Rows from block 11, named by matrix and row number. Each number is 128 + 24 x the weight over its row's rms, rounded and kept within 0 to 255. All counts start at 0. Numbers have three digits each. After the name is the row's rms in percent of the matrix's.
# conv: 3x3 conv (model.decb.0.0.conv.weight, 256x512x3x3), inputs 350-356, a 3x3 kernel for each
conv.26 091:155135094145158115131127079069084085111081119099107113139127099150182128114127116126170138140126155119111105087120145140131118151131099118110135094143134123106087170221209255237255134121089
conv.27 112:140149142134128131116123118113139140156139158172162113138123128095141164133124141153136145141120129111119137145115120121140139127104101111161157147125141125128137213171142128155149161121068
conv.28 111:169133099125105147139131105144156110141154169154127073106120145185135162150166126123175158136156122116180099129114108137094117106132162151187124196165111162138097079197156122147177176137193
conv.29 100:079112152093121128137117117127097143115091126145124139137179132119165126159147138072141091115110069107121073082127123083139089049106102120135117101112122086158118134147088102135106114135085
conv.30 122:117089106125118169113102146157109136114077128190123199145120143117121131137095131169171148171174167171207172123116137150176157091120080122157136120115133216181125108108161085075150129069159
conv.31 074:139127119151134120147136134121153145063085060110102064138140099149110079151134129072080122128106120094083100102117125127166145119114097099185140106093148138150102168170107252243171230254183
conv.32 133:129137134146117151144120144142123112115117116164137159129137117110144130159105120078117115148159140203187150123128116099122116153168182134162129146130106162155147105090060105144125144169166
conv.33 082:101090109119099126119118126117138120176151193108114107144188153111126136126121131158131145165151159175170132143118130136134125134138155120131115161131115091123122134124069068076077119098102
conv.34 057:114111114143137138125125129125117096160158135183128124155202137125130143088062140128105158098105155068057139118121127062075079142149141144110138112088173175133120185155197192148228180142138
conv.35 119:092107132112093145137120102122121091123112153106053073159141136080123099126131140087115148120108123177126113114104139101126140136152164112112129110082153102096108085134122107181186170221211
conv.36 062:150083093118142159115138176137130125106070097106144126123146114124163168169126150109074086117087059126101085117133129123154127157131139103102134133148112082101110098073101089155099178104118
conv.37 111:136135147137133124131126152143145142115109106150172167153122108122137134094138126114104081112124121143150151124121117143129125159145141134109131128120108130137138113124124089092123117105069
conv.38 164:111119092168163174146156134149109104087105121061064052122158143078132124133105134123145133123144126115084127134149156127136147199187148169146138094126114111144113082079148141121161133120120
conv.39 053:126095133111155139177148146129131132119116115117160159148113109140137113147099105137133105168179136146168167140098122142130169138124117097145140147159166112120166124076145172120157158158092
conv.40 082:137130144151142165142138128103117117110118140095059128140155094138186148083096154108114111151122182169124167123127132126138123149122133145132091133103169186144074163206092118133151102112135
conv.41 116:118116097155150155120115144146196182130097110141120158120092124136115113125144101127132108135137121118115120105112106128131153116115123121129156126149148103142139153166168147118090113127135
conv.42 138:153130087140138127138114118125123119109121135105110076134089122136136108158137134165130148099131117103093113121121122136125144135145095137097151113126122138132155128177116129138124135162156
conv.43 078:170157139111107115136113103130126172101136138102085093111106117190111118178166175113108173117116108123137092135118145124122130141118117146100118117134109133092139116127145123143199129163089
conv.44 084:143127118113133154152139110126132159158123112250252241138158121126165154088114120134131138156128138080103122152127126127130128120105120138151154134137141131139123112079076066113109128109088
conv.45 073:144117135127109118112123111155153108110070129116156162146146131180143116126139115125128123096108118111100120118144117145129115069106116087103119146132143129143117117122147059180038150116057
conv.46 073:166154145113123108133137106105122154157144140113101108109134101123176149095098114126112134127122119147156132094114117100096104144151138058124176116109130172109130132109157068132141130118091
conv.47 060:150144143112116134181137150090116084138175172109096105136106143073140158135127102102135091059114136116124175146114110104086111148130155181103114086136132123097151088128106111148079168100133
conv.48 072:110089128139122140154118138143135158143109104098120118123134113135125101139185132177175165153138119156185204090109113143139160109123130068096100089145100075115163117156095139106037157159108
conv.49 056:153171132102127143103142120128134145129160133145119108132088114158130131163107150119130169094103104118115133152140124144129122149113116125139104073131098105115164151106181155126141137124112
conv.50 073:118139136101098139118132163144115113114156166137108133113128126154139110129120131120120114134146145146103112135136108135153131090091072113107090151123119141107111056093074097111113130079203
conv.51 067:099089096147165164145153140125089098099112104178180144131159152156110166141134129107099136128139119147160122109094081149128147112135141111140117136167206111143126209169134133127117104109065
conv.52 147:144133150129114122115129148132127153148134105093119105115129111126139129159092140091129121130148128136154150122092102087104096158149138102130135116094157131115082050048105130132145130139080
conv.53 089:131133162135108134123096101164133110182117129141125126148092153152073132176056106110123111091117122095114138107130091099096122089113130157051127170152107120097114200140115143146143194173130
conv.54 053:137133134162091102131140145125144174131127128066082110122137140099125143116109108185203158190214194179189224089122116103119101118093084096084108122111094129141144175133048119093144129153146
conv.55 105:103129106143137157132113115102099093076089139212175141132163129119162148126102103147114155086107096117136102132131122123116149102079060091101145089120107123099144138134118138127118108134114
conv.56 054:123108123108121138094076107128113116141155188076081098113146123132113090154160153087092119122112092144139140114102110119136134132160170134082113086106099127088143164099096108047096106145116
conv.57 067:118135096140148137122126146117143111118150153146140183096108133096093084109179100105084113127127155100114058117130120173179162138141145135113126155121117141143153121098156141115154103191129
conv.58 064:121139153118109117169155154105100102158149141100110138100098112124111110141172159130150140113132104121070096127131132102095114132095133164118086088104124079108148077125130135092132104111084
conv.59 085:129123102141138145173145145142105134147123133154124133123120131091149118160084134191191194179164159215200184117144139077098119078086099149140103161135076145144114107095120165074136139085162
conv.60 101:095126136101123141128113124128127161158110148130100148160166136131147127170134163165149108090098073077087076134166161111128096123115085114122134101109125140118078056071098080029068136090056
conv.61 116:102109147169118135135144159133143109140153147091069115073119111117091103135137112138130145171107128143172135121116130146174136135176152113151157114125133075090108086124066107167142061153146
conv.62 125:127158141115124128151140148134154152103131127145111104150133152108087071097117129120125111079110097077070111140124110119105119121124096152127122128144148128111138177086108057104081109113103
conv.63 057:159145150127138151116148141121123150139106070174152156152141142145140164105114127106114077139158112139152110099106123132096110101081108101126179091080152114147126095082078173126137149106080
conv.64 096:169187143088086091137148129120144118124157132139167158110124126108150126106117132149153122081089117088091160144113118109107123142132114119127115136127104128172167083169157126162073138178188
conv.65 112:105121107085127117123108119107128126118134134142108142058159114101155095091192086101128141129098146100090139146143119156138107140171190124147082124101102130151078070116101078108151100129185
conv.66 075:190139135125098112113127112085111121122159115141149130050071116104125114080165105166145143089125121131109132134140126099114151176181190111106117108142113115112097117040138074136131114198122
conv.67 069:133132115123103106111103091155147127164129144173160141107134132115168135151140113118072078067081069068024049123142145158146126094137120117128131101112096116052075161084049136134198102163143
conv.68 113:130128101117099092127116088097132170115132111104114102065211112174170146125207193113071086098087062070077028139121132137155161113111137114138176125147128118149128131114129173142140150162231
conv.69 081:131129132137133152122104131158143168146145163133130110144156114076122097190205147126107100111093093132100125123094099111118119160160147127104107140128137137130154161192155125086116108112113
conv.70 132:115121122105110134164127123173190169137140154136146125146141138106112131154122133153156145117095110118135139135125121111110095153136141111145118069122158104092143068148141165104128184126092
conv.71 114:112143140113099103144117100125113129150167149165160092112152146125123156139138132138147175159136183141132118116120114182159175115118126137148109169151138132156181160138203191131235150140144
conv.72 072:131130134111111099109108097205145142126146162072069085101118136111138167116111140093095110067067081041086080167154123136132118151084110126144090104120157170119111141103185130120151139140106
conv.73 080:149140147115150147125145157110150161154159116149137139120075108084086099105136118138156158153144192180139168125082117099112164158171151137076090115100059075095075111079098158198230183208180
conv.74 131:125135135114109128112117106134130154084116116125105071126149095164188180089143164099092114147134142123136144138137119133117088128175171157179128153157149091113168149151129189123155177204191
conv.75 047:149114149140146147175128138127112118153127123143148126123112115143130160126142128103103097125084123069090100116123145151111129129148165098095133096145131103125072093102102141162171086122116
conv.76 128:137154159115108153140118109142146117135137136111110126112097140103129173183181141117102133126094105156135133116125112128181136149137154152083121095141112142132146082101143134158178077147124
conv.77 107:141156158171158159114121137096117125133136110102142094078085108111110141089130160118105161108126108121096130105108114114110129123123167127123158131149095130120110091104160109156212132107116
conv.78 164:108096084148140129148136126151107143109121133126148096102132134128147180181136170139137143123107149144135129119097088145135128148194221157119141150163167149138174119104145157169205163161170
conv.79 051:165132104143136103148142124145139111099149107095133160115147124148135122133163177068090075071040059075074096122103133056105107125111125102103123067055105128123157103135211134120144120100120
conv.80 049:106127108130126140122117111144087078170128137123065106148114159138105150183146175067050106046067073019055088148146111107121122107137113105082096090087088079065142087055123116117140150164136
conv.81 100:142139157122118136132102101135110142060117105147207170075106101096104125131096108125129155128124130115128114115130117132130128157122140113107139139132102127130173124064154121138212151188138
conv.82 064:115100129148121109128132152130093147132075120095116122129154133129141139104133162165176219206211179173191193094090078126109147124099143108079111126107150133110115059179184145161212169182176
conv.83 055:141129153129133104113136124134160133130108086114103107174153141118138166106143117061052065055012036050089113137147095116102065121098122080092084076095080060110083146110133139101154139121132
conv.84 151:107132148113120084103091087129130147129141109096169164107165132135130156121088130103157133155143133117137127133114110146141144134128133146186160101145144141146172143138187220166185098161126
conv.85 157:139145143121112107126135154160153134164112130070095100123133116103156149138115090113107096142110125174117160147133111123124132155146157106116166095115163174143090066097091121130141109139137
conv.86 058:128116110162154137117150170110145143157145147117137123087097134157140081170204163085068081053042077141105100117122126139123144149138188136105117116103125149144174135134153144074090076160162
conv.87 067:082088108137159100151151144074071109111126115103118141126108127125168120110107124152119090151133114105122126113114125151167149121093133088126096100096145149104122135122168144133147135162105
conv.88 094:103111106118118098131118111094108138115151134099127131107179135112170124128137122166130078138120144120119136098107123138159183132095097078125102089145174137136183127110236123179135179145118
conv.89 063:134125137161120153166139105159165190140117092144112110082121153089071136140137146095135140136116116173107102151128111146152190156144138119104127117049127116130113090113187123135165113074150
conv.90 106:118143125115144155123110147119126142111079135096092084123134083124151112110133147172174214177140175178123147120125101109102091152107067123151103103127085104121098046109123104160104117123110
conv.91 136:145156130133124112145177152125138187161131146140152145076147080047132099103142120095106075112113096104142134114133116101110143109116139114139149094108123085146106119122111172168135152162148
conv.92 049:095120146175154109149132135147125134153140120134127138138092097089141135099115125051047099100090080109075092096116126139144181107083107100147132137116195103092098092118156102189136229155227
conv.93 127:132122137114101103121100126142155154113103120112126123110107091126124083084073131092120161115106103096052027144152142167159165121129143107102103132095113123079098151139123173152133123145154
conv.94 093:126124115149131128140105098152159165135149156127141125143117125067135132139160157115140121096128130121127124143136145137110114128141149076110123155156114108145184151101074153170112096110145
conv.95 088:158181159148163160175155128148113131136127133140165128136092116105098129141124140130124147184088105161088140114103136154173111167115073058107070070104104080106095153167192128200195133133152
conv.96 064:151134121104128132148112135128115103132130152134099098160115133120152174104128112033094076083122116115102096125080097120110128130144164132125099130100130103134111144140121238167211216213121
conv.97 102:102114151159083107157108141113114132146169154150145117086122129093105174131082096134135124219159165134174160146137138140159114132169175056161178146107139075123121190132112095199177168139086
conv.98 080:126100127153131129147164131136141116109095106146142131108120123154170095112141121150107128142141189128114152119098098117123128101065100159147137147144146134117102158140094148073112124153242
conv.99 069:127119119131096113146139144104111131170143161129143162122109183155156113116144150122118129116108129120120112152126156100120120142146123179116147145145148131165176154131110159176160145077069
conv.100 086:146141134127129089160143098131130117138161133143169148122129128123124169135116142105127154143136175142139167136130116112118137168141169102151102162141140126146164188139162194148093148181083
conv.101 107:122119112134147140133133141084095120111114113147143130121193131164169109072138132096161188078105152062130083120094115135115121129149129157141125147159164189150155060157206120183097086181181
conv.102 125:193161090146125110139132103171162152080086099164173174120116166158145144113093128087104147099121166146147166170163152123101107130143123110161133106128137103092088118117131120128145160174115
conv.103 098:129128137104091118110105116120128153123119136133160150150138092150126098111080157133137123126130113113120123118134139107110102093103107127154112119167167119085135137141129154158111171151115
conv.104 068:134110116126150120118098117170140127086040096197183146105142101152118114119099148122104080096100090063084114125107135131143143108083131132144151073095154196180188088127100151112168171070152
conv.105 072:120109087138116112124108111105140110142133117125137083095155130142144122117083116098105152109135144113190181132114143105143132054098115094137121130084126159168124156204194166107225156184127
conv.106 075:159133137114136157127139147155179138087109126187143129172120139104137126082108106122122130132134119112139121129139130156112140129120143166149204142101119156119116168065029104132089127115142
conv.107 147:135144119172119114113116110097106135111121143111112121089148152130143127154126139146115156145112135119133148112118129133125118085100122108116122106139133135160156221125116103141164122125136
conv.108 090:139129132131137115109126112112114132138140129114161123153167091102110150091079152151108097086127093141137097105103116083105122184160175138070123126136126128100125140151133156122167145050101
conv.109 132:126114130114108128106121144135101115148140124145162126108170140153155144148112125107124111129237156145221156133129111135135146135142176109119102120129109142123117047125120165063135188062081
conv.110 125:150152129142109126105145153153136119131108110139158171144145128101136126113078090105103123102138133171162097123117108143138148133149153171147187131156126082115131188182133095122090135100105
conv.111 089:107132101099119145176149154152109123122101099124119125117177115109145146111146164112130119111121155082119120141150121129140109173169152099116145115093125127173148100127075149116103039133091
conv.112 070:136107116134132106099147136121136109182150137165130137124106122101105145162146149163146150109139149100127109154140151150126133177147112129155111133118160177158134097129127138116139173094130
conv.113 183:129122102137113119124096109138139117097134156151134114101131084113147120129145151106109090111126074113123107124112085151173166141126139134137119139116084117136105129086010138110078159097097
conv.114 068:114094116177122143102119138115097118103088089143120110113155139106127125139150119105061107100059048122101083124127104186173175137159104120127152136089120166141137170176148125097092133138046
conv.115 069:157127093139149138133131155098132144167183168132099094140153178075130119138185135113107089050061113061080113114120117085082105127134165162151145130150105143133133156120158123132097060085147
conv.116 069:125107097132125110128117095118143146135130120128118141095100104139113086125142145118124136165159159132151155118125121156146155129123122109144156124103167159148097125150186155140095162091097
conv.117 115:121152122125134146127112118132109115092097129145142100084145127105097134085092173136138152126093106102111111115133159151104101094112105114130150175151123160128156083156073162142212099110098
conv.118 118:142123132113100123143113110107108137119133153172184167058103123139151166121135113076061097089110089115110123121119121134105126089111134101133135103111091099125144101114085178128106081110080
conv.119 148:133108107112107128135125133126110119147150165196157134161127119116114127143133117141131128123127110137128114139129111134134124105106143166139146154200177152188196083135094130110171112097115
conv.120 050:133142124091109114107150140112091098151148164162129160155133124146160108140179156116124130060132139056091118119092130157149148153113145129105152092149132130106131128110133117088118144092069
conv.121 096:171164147142131113089079108134111098123129151089102109152084094134142183102097125175114108119172145113160141149126120090112126112163169136142132111149137159192164136165131148102171089139131
conv.122 133:140113122157130122138155149151125127128111137146130149135130138123107116121121100138120170163175215204187211145125123136157185091083132119118118133155111201159146088102123192163216139116153
conv.123 140:151148158116150164129135141117129123154120150116114102158161141099131128121108104105104095087119124105110097112124131092069092143171187128124126139136174133145149151122132140119113114126118
conv.124 052:106128087154137145159131141144149135110121137110106120103146084160171168145159132085126114120091095115119142120111124125113098111122143128166143094098102138146117131158150185228130195131132
conv.125 057:136138131108121138143145135127108104132144155159187145148136129112116151105126141104088088104115109123125125120118117159117114134154133127078141179145109113138111147075104102133148137164113
conv.126 089:126113141125082117131129100156121119122113127154164179116154113147136086102080130113114120133148069121094130125124108146175152102106115139121148129163182095109108072112109071128058167159112
conv.127 118:153119131126097094136120132127086128118075120150091140151126102107146115117108140119126111090118115098113090119118120076105141120158134151167125100130151150118147123204230123210211164184212
conv.128 076:121154143131157143113110119147152121170173160121130147127146159089105135160152099152165139120162185113127164150128101141128136155153153106129110124098121142110077128089137137146055100091124
conv.129 067:127149156139137115110138180156111117100133119121167121160156145122127083119146160146147148125155170139184140107137154142121121107084079078151133109171145068165134140105108137108059100077098
conv.130 105:144144153157144154137141109093121114109121164130136112199166158142133125163154171118128176146146133099094099130141132164171161145151132137150189114131104096115148125148119107153156142127115
conv.131 173:143172159098127136131137131147120136104126129098115133082139097118105115128139141145123104140133137141173122161155101149167153132127116133130088136121119166123150196130216112117149121132180
conv.132 108:159153142125137123141143121171153121077108120115131123145121126163130104151116141129109102119113120100100108133137133113108126111124105114112125099123114093162148097237140189129118156094157
conv.133 089:147116126146137140118119148139139124114147127094077084130096137103113110104139185147115084086109084146116125123113137135122153150136133117163131110178168147129137120132106121110129114128101
conv.134 093:130129117133119105090124127123134166088131096134103113093069150115119154170148112141146121148185150160153190142151103176156135107089105078099093132116094167148111138098056063111079102119122
conv.135 047:149159146107152139113125112134116164101153160096110156080195137100142116159153146151105096123123112118169119139124118121146139117120126085150163091117118058132095127153131140082080199150096
conv.136 083:149160133141139123118114128131178143103081110109086100103138162117146152162156113137104113134131120174115113121131111110104135157181138146133141107136141114134114135133122092129154200158093
conv.137 092:111111114127113136145117137171134171185172156147110121163135110118127128114111130146116124150146122128163099123112138113095123091111112073142190112063130120094161108055081142085040128040160
conv.138 108:132112141151137141136129125135162134137131152135092142129135106125157115119119173084142147122090092140150074116116104146141124144160099111121156138079116155137069170105128090163141100131107
conv.139 121:140125141138101141115111153094099132115126148164166154117088142118121126146112126136123115123110088113105109154146120189181131101128149138129160145133104122158109158148119096080061073072057
conv.140 134:132112104132107100122124124140151179113098112118095087116121142138146089125123142133145121134158183104121176134146147122121124147138113112119117086134146150168120164116101166133078134128160
conv.141 131:133132109135155153124115108161119100117135173152129124107112137162128115115118134105151089145131155169113146106112111123130122102097126100136121072179163149144143097096103185110088127052087
conv.142 091:144157142094104092118131140132150137108136157071133107089164123091156137145147161210175225251181203248178186140135108101096112129113110113095140104115065091139100139084078125093137074106063
conv.143 081:101150137113132114120113144098114133124141107163181155125122122114137094115144113154168163195217155154165144133145125131102112128114104098071079129079089125128127081146129091138181098123169
conv.144 070:107142085146136132141108102146129136091086107149147160130110113138179125143115163133148167168133152147143166111114108129105142079077063079144123167171135116170150139110157078137152110131102
conv.145 044:153142138163119118108134154118136103125122116164129115167102104138120143167140144170157135088110127126135134151103144097082092101128125115119100080138088097106082155186082183114092154108065
conv.146 184:109136131130136122106142148114148141169114099122116118129087136163118127089114146105124095124161115155119135139144125128140149109174109185102078174137118111100121031114143077116158115128150
conv.147 118:135128121136109094112135130129118168182131126156123134115130162117105152168137145092098095118136125120116108113148134147148134147124096111098143120096162179085166150097157159212159152189195
conv.148 111:129113125108105112133147126164165148136152157149133121143161148107116130160138162139145103125128113115118130154144119143136115138111108117101093074123133120145134106110105093100124145165109
conv.149 124:131135155113111141139129139165137167161131149113158149184155161159111139155087194098126141093148099109092114130132107145154146108116117149150101131078142142079149143115089161106096219122078
conv.150 092:146150112123111100138133110165147131165168133160137128097108150113108134154114141142137192155135135100110134135158153135159118127118116154153111168146121145088084131126125098104140100135178
conv.151 107:148164152152149148104126138121126149149142129151154171099104109122155142137124120129139121145174171140141131123126121101095101129139117126123120096143117107108130095088077118169099143139143
conv.152 104:130144152137140145125130135139131135162170193137112128123116095091085127114157154154165109104123094155137137125100125143156143117124118150170108112111108119121149099148110084110036105103129
conv.153 103:108119124146155147143138135143111143094151127142138136104094125115124123151139121125103096099107111129132096125128121095107102101112111110140118088087097149120071121094116105153091114083082
conv.154 114:135147116141133148156132139112138123100120125116136108122190147074144123097177127080138132083110078080092061120136158135154147138138121191132138168149114175203146199197152140168171053233254
conv.155 104:152134108145143150135108112116116143110119136150163134138104127119170132137104093127104118074104132094135130124133146125123135159129097118151144089103115127118115114112149120146077091060050
conv.156 073:169111099168102112133120124115138183128117136113126143129109134129104129110131149198237236176239246139216240106111110117110103135121102113096092091088093107103077148108153125180151127138156
conv.157 071:132143149149152140144174133134107086130131073145093120141123134130127124081134123171131151098150126130108083142112127127101114121081122104124134105183118148093094174129153097087161141095124
conv.158 166:136121137126145147094128117136093132072086120158123166125123102133098147143095150121103101099125101163131097134136125148145138113127134134093142121105126166060115131099095060122125100117110
conv.159 072:147126121106119128154158143090095119164198142104128145130151148114078110091116136116113103107137078101122128116122126131101131139140158180126118180095112160132168114110170106140093134122115
conv.160 103:139138137151135128132127139140121119119112161112129153112123120121096109120111119107123139168138125152156097126114116141105109195188149073138134107099162095079128132080188088196193146232116
conv.161 075:147117149112114116133135112167163185181154127098117142140098152153126161140140106093087063107116133101118111123117141096114140133131136120124142119138122120137107166124102113105104149162121
conv.162 112:165164130123168159136134132162145152160127119138113153099114119081104114141140097102142145132087118143100112105119099113113103139103105095117130083083142116154116156180131163162100164143136
conv.163 103:111109121141108103124119107125085132163095145136124116179079147191132136203131146135106109098094067122083067119146095147135116126084112194112116163119144225074133141143142167118183124180167
conv.164 117:128135144108115119139141147118115161142135099118136151093130140148085108158153139143112137175157117109131114157142138120112123125107104092105135123148110132088105148124118095076113036060099
conv.165 059:145169140104121152153179164070104090124129103134061109148129135108084121103147133166161129101074131130123167147130132102113093173159135121103152167098110164142168130146184118075110107157118
conv.166 152:113128100111131129104124128112140115125147119105108106115113120101113121098136111118126110127136122109105137137097115135073122125069110187139161173126163166140177202132208175184164189159216
conv.167 147:098139126148151118124139126138134138099136083134161151102120143121165129127125130125145169143153130153177180150103114169128124109132127096129139124163112133102146126132085088097139108118106
conv.168 106:114125143132125138144145151126104102121122105130118131156165120091145078091104127055106158160159110121165107134119139168154111148139142108116135123101119077101091064114120121190138126115158
conv.169 076:155118128099101114124137124130162140110095138102118115153118157092117133184166116091103112146090072121133092134098104168150128089099112092103184085117074091115121194161111091137148096103153
conv.170 079:154141152128143105154180213153130126121114158105122128139095125131092093137097063187196202194174215218221209140112114148119109103111131128135074104119131129102128114148114165190220136167160
conv.171 110:116149164109083105127121136115119101107128138172174160137117107128150120117150106125128115141130131171154142134157149146149145141139113106142093100133110128148158227129131154211121052198097
conv.172 104:119111101144139137102096115118118142158168144168146121167119141130128130148163140147135126110090113121126087114115109131132139114134111093139130134130139132133127146141128185108102106126080
conv.173 100:149157118132135097147127131126111088114110151080069082162132158161153117101115143122146151123104138111146128136123139131121099202228255114124104120111113114112096159105136139128082143107082
conv.174 095:155163119130086093123109120146161127163182112117095097047130101091106111159180105133129179159138180145126143136111118130119113143129109085130130077130133099086111182157137138135119092187127
conv.175 079:114133121103106157122113139160097154135105151145146155107169165096148168119144149112123123129156097150071127135126129124122090166090084107136117157092132125102122083157111168072109170093118
conv.176 113:124138138125137127126115105112102111090142148100129102100125084082141134137126142092095075103109147141134176118104108114126124093105094111134052093123140101132153133125082118096108124086075
conv.177 101:139141109163156131106108132132188189120093106159168160114155123108145128128100097151164115168154159118114132134139150149142143107083073150124108124153158130154158157211180142141166083101043
conv.178 094:106101109188164164114117120166210198111088112106079067109125119143110074108132150092056079081043057146073097123094101142138151158163133085088118119110118125118100166161136190149096175161183
conv.179 079:159159133126118122150167127146156101131148119111146091122187145118098158183111144200103108121105150136112163119120142108087108122090102130141133139158197108114123198153119136130179165188114
conv.180 062:132107115112114130123093116104102091120118084121145112099115149145108108144140154147115145149135124123125115131127138104118127120139118125141101103131148109079155154159157104183174147169147
conv.181 123:121147129127115102137152133153102107104144162107114121087158122115112157104105139132106124131118171152148155142142123133154118148143158146150138122103165153138141154119128118108129094091077
conv.182 076:123135122129146169132136125142145120132136119149139183141164118117158122163118090113118094117130156127135145136123147146155144084085090110137118100111082166133124161077081118116175137104122
conv.183 095:142130121138160175150124137110113130141148152161151159141115140117111122121117098104114126080120120134118175136147153111096115138122119110115158096120125131146148162160171102179117130090092
conv.184 107:133149145144141146095107140128116106117130130167113098107120099132142091095122072126126138112119127113131110155128119108105133114141151113112125042118094064087123170160134135184173122196167
conv.185 101:123094090125128110123139129106116083164150151144124185089147133116122141152134082141159143130162142157099089108098135117150142141127108181167132117149150172148111037127144075152159077187129
conv.186 067:138154146135112090137166130096072100107098103121128120111121158110104101113077066100107113091098124093110144118126150113097097182170156109098123134146123142120116165173137104156121160133117
conv.187 062:141142145114111138137153150108112120138148155110110135114148116138119122167087148145092087140097077127115124146134111105094126095126125172092124145168148101089135118161164148150194191172162
conv.188 118:110119101126084116100113097077102137133117110123108119129157150114096105103092121128150139117130122114104123161166178144141146082079092129124132080120105109132113184182158084071118081154119
conv.189 064:125135149140120141095134136112108096130130146125112112118124141119124124098142113111087089081073102132142101125116144146107132118120103134192130088073132137110138115169140104088055140104128
conv.190 119:101107108135143148127128125102144152126129132131114099158098132128132124137165142135126150078134121113119104135136145120109146153143104121131146120114155159135122146182169147175178071094117
conv.191 127:136109111112149117099118128123133133134165091157119137195095159135130157112151144090119136097137101104135108149141146130098100121082074138154102128098127179131124093131124101165119110066128
conv.192 099:103101102113105116094117115126136169153150136120097137118137114131151092109141110135125122108134110099118129126112124111105110214230213134124135132134136146164114166175157093079064062103123
conv.193 124:132135117151139120118135110139098113112116101108177175133104153102114169101105128158119132127107156113131138127128120138114136118073105102104088152107119130111107131124213117164143156115067
conv.194 099:142167138110137115088125138135154098142146122153100123125153102116134114106100134140126110168091156115148165164120108189133082157084070110101168070118108096146093151100111105121134112103174
conv.195 112:110087081121147141144152154129121135130108109093111174097083089136126113131136133162134123111123146135161152131118127158176194123115107175135118127115134144129085130083127100063065141131123
conv.196 088:119103118112147146146147127098127119086078111154114109136197084072171073120126112161170130136177144149177140092104137124149139163141106082120090173126139100152082102159105075057168093112146
conv.197 131:111099094183147167145114123154160164127151112168181161092157140126130126116108131100097125106107130123140148119111119158151120090097109121136119095095102106109100091107101141126052181149128
conv.198 067:145120116162120144134136128142122137169117124094092113151110101101115113151148168105077087080079057087071065126111139096083094139126115158187083073163148191131121224169206214115177174107163
conv.199 140:125138132128135156123130107144153129059090093067101107129128146135115129136125100143148162072097111110121136138148139126106114131100129146130131120142126126142123142137145066074051064153166
conv.200 086:110137133113098110106111119187136135119157128134123104146155145122113084088099121120122114105111109119120103117135128143130131148155148137152151159171179141108077159162135110130126156154183
conv.201 125:163136135131117088099097133110140128108135126158167144114094152114113103101127115100101120137123135152133142141127139141108130131173156153159156152134116114131135116144168128125149144109112
conv.202 121:128157109131136114092135114094135117095141153114116081136156109113121161110156070111179136100155105154123117113111138133139145153149102159191090122065131097112062139159113135110125102142104
conv.203 072:132130081100107139121112125094052086156097108122078130130149140109131080151121121111133167132150136166144101105093108117116130173167155187144106113149106073137123066079143106205194103047153
conv.204 102:151141137145136136146129141089159139122152104171162103105155142139098137092162147122127114113159121114166108135138144138150170155130158116166130141168126118175110140192154175152081092116158
conv.205 074:119127125126118116099123152148115131109150120134161146135149236161123165136079130104130129119140159139120140131110125178169183107132107077115157144140154192088149157153165093141156101100146
conv.206 079:125116111146133151137126135194127145098137131177235212098163152165138121160111100084101095132123103098103093159147155169172164127125138162184128217181135170105099108093177101150082116054062
conv.207 083:119134139113122117123123102156124159092117110058112085105154124118093132045081124114115103137111135088134125147112108168175150094106153123109150134123111114165155173082025101090099117099070
conv.208 061:124121119135139105125119144091095083097107114201179133173144151144218193113163122166144139094169142129136118108121122100108172135129121133144071160175103169116103203122177133104132105127148
conv.209 156:148114094114119148129092104157095133114135142120117148139125172124160118125101107120144118131125130139117111136128151125163161111103104145182123126117154164125130111101067116162142052150134
conv.210 064:082102100125120116145122118132155117151119097146114126138106137152134129161153144113110161107149164153215176107112087140116110155111136099137161095147088127132142123141142129086137112115092
conv.211 054:161154158107114118108145132168174196125087104103138121136081138116134147118122147144167144096147149140112126155116122162195156118125149135099170126115122105111126147132100105089088092113047
conv.212 105:106113091148140097150147133123168123115141147122132096112123139122112109105101109107129154124138132148155154150115136116123153123142156146143145117118115156130087182146122105086115119199158
conv.213 092:109107121122102123107110122087114136119124084178181186171143133122122135100134118118133140122129135140138153136112110133121109128116118124131111130130114126116147121090120161213121118130120
conv.214 064:165167169166128159133091095123141136145128120119103130151200172176158145122128119117111117116175175161125119156135110188152186115108137113140119121103100066121075158163154142130155170088132
conv.215 160:131136134129137150135139151085083109164147096170144146124129145134121133141098141123108118163121136149153153142116116155144149059052091121147167145146138124172174147101112149141133141073083
conv.216 103:191158150155133129116126127134128129141166135115109145136102133141151147125128139140171146103171163133121152127108121114103115101110146190147109110115170163127109076140091095073069109125110
conv.217 055:118135127151134109144111144143092126148148163232203208149186139140135122103131149114089095151140131090103126148120144123104131100104132098171121136155120107090143128116105085071133092110128
conv.218 135:140140126118125129115121135155134130120137138129116125160175167118104119103108150108107137120105111120127114134119140120101096101095084141177139142158159075074090127123122097121064131112079
conv.219 070:086118132096101111125153147136128129147139082129112141152182164137112100121104142132155153133140129163139133137144145125141140142140131145122110145123137141125111091093166142100077122138124
conv.220 093:139164155130133133136114117121112120155127113123135169078162096105142097109177151122138162125113134091128081133127105140138102142135096094102100136133090082149108143131069156140175132137139
conv.221 065:127149174079150122120136178132099141125079079104112155149152129119168130051122142126107110150129153122137157154148135125123114185133122126105100073080105139155123121153140185159022194105161
conv.222 081:119110091154162119143140130129101149102133137156167170138132126179135103122119184118116101130162119143123122136144137139128109171183165113126161117092126125108132129073094096153170135173162
conv.223 110:146153138080104090126114098117109070135141167150131181108164074125180132098184118084144145100083122086077110149119149120112136127103083191195163111116103134122107102122177122194135102141129
conv.224 066:125128139124121139143126128135141138092098151175134115150164121094134137110125172133088064105143072118144120090123099141138144092149147103154138072114145134106114128081076134081136113100121